A small audio captioner, trained from scratch.
Data: trained on drum patterns on synthesised drum kits, 26041 training examples, 4.7 epochs.
Rows from block 2 of the audio encoder of a small audio captioner, named by matrix and row number. Rows with one number belong to one channel. Each number is 128 + 24 x the weight over its row's rms, rounded and kept within 0 to 255. All counts start at 0. Numbers have three digits each. After the name is the row's rms in percent of the matrix's.
After each channel's rows are labels from the 100 clips, of 14976, where the channel reaches its highest value: "responds to" is what is common among them. Only what is clearly more common there than usual is listed. The data: drum patterns on synthesised drum kits.
# convs0: first width-11 conv (encoder.blocks.2.convs.0.weight, 96x96x11, each kernel summed), inputs 0-95
# convs1: second width-11 conv (encoder.blocks.2.convs.1.weight, 96x96x11, transposed, each kernel summed), outputs 0-95

convs0.55 084:138132135165107140154124091135195118137120164127113130088094117112127124152151155113103118106114128135107103124131115111143129144133134133122082136173154125129128141114100140128115136138109119078135099095099141122077139112131089081104129189163153108146172162132182098140099120146125093149
convs1.55 115:144121114099115094135140134109121101143120115131085109117109142172128112126117152133136141136134227133171076146117160086128109132124133130099107148102153146144118144106115134142159124159117084141135105141138116126144143125133112116076121131106139143103168106199160124156143141159130103150
responds to: reverberation; text has "room"; text has "reverberant"; clipping

convs0.66 095:105111132147115183165134141144157160151138112140132158140136149144110120107099115128115165095091105130124154130136111115107135151112107117087149077120173140110126132124068131137123107106122192103162130117091073137110135115136129136094138119150157142131143155131077173155162144151133107113
convs1.66 086:076109127113100145128135130129122148115146079105152149111126092120116092140102143136116112103128140116134130177142163101117109142157100160095118199129138135144193132129139132169125121139118124148074097102144135097163155116137099158119110149149124136137122082155124129143170116090152160129
responds to: clipping; text has "clipped"

convs0.2 096:158135139159095137087116118139146099145124130161129134113117147147126099121104134080115148109149108115164141109132155141155131098150115135139134122149121122113123172123102105094128090149089133172135093112129162125107128124088130142157113120226133126130165114096116119133148129143107173069
convs1.2 095:100141108102134107161137105138127157130134188097113123167114108138111136078162125128089127150095103121177088101150123099106124085122142164117106160119129171088088146147108116162133098111119118100137114149147141139092163148162124120112153138114147176144116118117137078138122122121108133153
responds to: rimshot; clipping; text has "clipped"

convs0.27 129:123117142050125141132143100143158093140150124143117136131141082112125127145159150142104140062095071142158122116114132120134143147146126127109136151134124147126154127150100117118133141035162147129157133126076118109111111114122111116125113148105130108136157119128076131167139092127124113146
convs1.27 122:117125144174108142131118109146135132124143087124166137111128126087100111107121083188076132115145144141126181120155109168124148162142102105146156088139118137161186143117109143143126120143116134158139151155152125100109111112137162123093133130116133129126109115143167135108177121097104162177
responds to: high tom; clipping; text has "clipped"

convs0.49 085:124110168087165148132139159147142081130139153144114161152137170125092122092081119103102080088137119117122120139141095123120140151187115130109154171123106103106120144134134144089151147137102151108116088149085106178143122125111133115150125094132135093163155144121161129127142154139107129117
convs1.49 093:082137101120103183130126146138116136142160140096135115132137101107048115157134129101112123108108143113101127127182137134127121140166139170111122089118130133097161118118084152168123147150116149131107130123136130146126154102116099145128145145115170178123130105143121174199150131130120147136
responds to: clipping; text has "clipped"

convs0.4 090:108118114154145129129163118115082112115136130113070113080142123189103153129135135149108103117095102145127118109107129135166149131091144122147132155163117141169097135146081126125093150113111090127150107099082161114139101136096133109117136153112147120126125095120144120150131132180113190153
convs1.4 103:131113131103127105131144099106106114136109082171147095119134152138127169129119120149133130103095219188158104161113146136147116150183163165148114134129184156107110140137143112136131128131150099122137106131139133091158149130147103130091113144137126137126130102149171129147115118133095103145
responds to: reverberation; text has "room"; text has "reverberant"; muffled (low-pass)

convs0.35 121:110160112062125116095125122155102133100127143115116170101098153104130058115144155154160145164137198143113154133119122139136126113144117157116118135137132131097156101094098169115169132154150105139124096116134122161144105126090130143148120102175120099116131097108133120111145110107100136107
convs1.35 102:166143192127115144127162126090196170104119155105111126105171127101127105143116137131137100127148055122131149100119167146136156124118100137136135118125134098144126088143107100116127144134120176139100170127130151133144102135130136108167122131159118131102160154103103133148103141091150134156
responds to: low tom; clipping; text has "clipped"

convs0.3 108:128127113196126106110147138087133141106126086120158112106101134159128156158135132114110110137180128126169115136118113204105109149114129096111107139083129128108143135129132109084143116130114084112126184102142097134128108134136160133115099113115169132102113114144110132167070106132125143119
convs1.3 105:143124107148097145121071172116149140103088093133115133113122139149121165116109124139147140177157132178127140116097130109141118171115177129152128139160134127172118121137178055110101116116088106140129141099127123109122108169119121131130092105143154162103168125143134136140122149150118116162
responds to: clipping; text has "clipped"; muffled (low-pass)

convs0.17 122:144142127166117098129122144124160172107108118086154104138159129157175153164149114115126150147117119118130133159097126140144150126163112119109132136117192155122124124156139113125146131093092184119098148145077160128114143142117149136119145166150138081143151148162124136082110111109108098174
convs1.17 102:120098112142118136156117068116129153138176142159103118113140108163133153079132134119146116085112122089157144158124128091153137139104142115122119128150122136173183131116127138175141177168109110151177122125130160154130100113124151097124126155129144123108117161132165124148145166108179132112
responds to: clipping; text has "clipped"

convs0.43 085:086122141091144142142123147158120136122109113110106158104129134083104141090112116150135096156138192131108118145113129102101161141126152146144100149114112056145133161126096146111146095192172133116147102112123067137137129107095098144099117118114120122110142134095113115093137141148115132119
convs1.43 088:135123137113128145135129162156101074150108110114103087134155147125113098115105136171147158108138117087110165119141128138111080154117136089175147126148119088148102128127143152117144182159092119097121119127098115137072157118156115113106086135099086098114145132098103097132128149113129156127
responds to: rimshot; clipping; text has "clipped"

convs0.81 096:196144117166134146125150147134145160124153113102153100140120135180115129127116155159149142125139131128133141142128100145175115129164118129144140112116158114115124129155109140118134122134094128086133167172078093128132149106097156169141098171153134119175118162148076128138165125107121155166
convs1.81 085:096076107144127135120161092102109116142151151110129121128114142158096114157132106151166147137079122129160117164133129110157126119134117154087107168115136126166113092090123143139126130113126111067118161117145132106174134134138147106156069163145105120073165121137124107114106128122162138102
responds to: clipping; text has "clipped"

convs0.25 080:098181138121134168126107128168145119127142079085120112128106118100164115122115121130077125140108138124157157153154104131147112154135113148136109095133132165118114077140142113130127107128077130156125068110132107114127110126142184107154149155141123127135107105149172158133098117173166136160
convs1.25 095:114168112096086119133140114109117127129143150125095121135160169131138173171080150112126114118121131159116125129051131158120110117112137110131147115117170106123085110125098119134129150071134135117114083122135089151111092113093116134146118169095116132116082110127097134151139136128101083147
responds to: rimshot; clipping; text has "clipped"

convs0.60 089:143092141149108139123161118131138115106135119085112166145145119088115105071146126104122088160129101109150114113133150176148136119106117118120154094152103140115101124148109108097095130116111164175129104148066139097133116117129131120139113164095135136112188152144101146107131152088112175127
convs1.60 094:088111122132111103152096162138146157143102121108138065115105108116068173109140111095108109115143151132143144131175129133122130175117091150155117149156095176113177170154127145132136164160114119152139156124155118155135113171133134097119122130151160116135104137093106137134127131155111146141
responds to: rimshot; clipping; text has "clipped"

convs0.59 092:145157128126175119171106105153139091109143148110178063135155112118101137101125126100112116115068089120127135140107126091117084115141143124113153130120116149128136203110127118097135113136118122144140129136090130116106112101174134091109107119084132125155081121140126107119161111121111115147
convs1.59 102:134109128116142114121130104143050144126122113158172149121126131069128112146183098147166160141106105141115154134138138175167164149169142154157092115103129134109162137096126134145139135125108119119116152154139108123094144099129115148125103076132124144127097142116160146110143081125112167140
responds to: clipping; text has "clipped"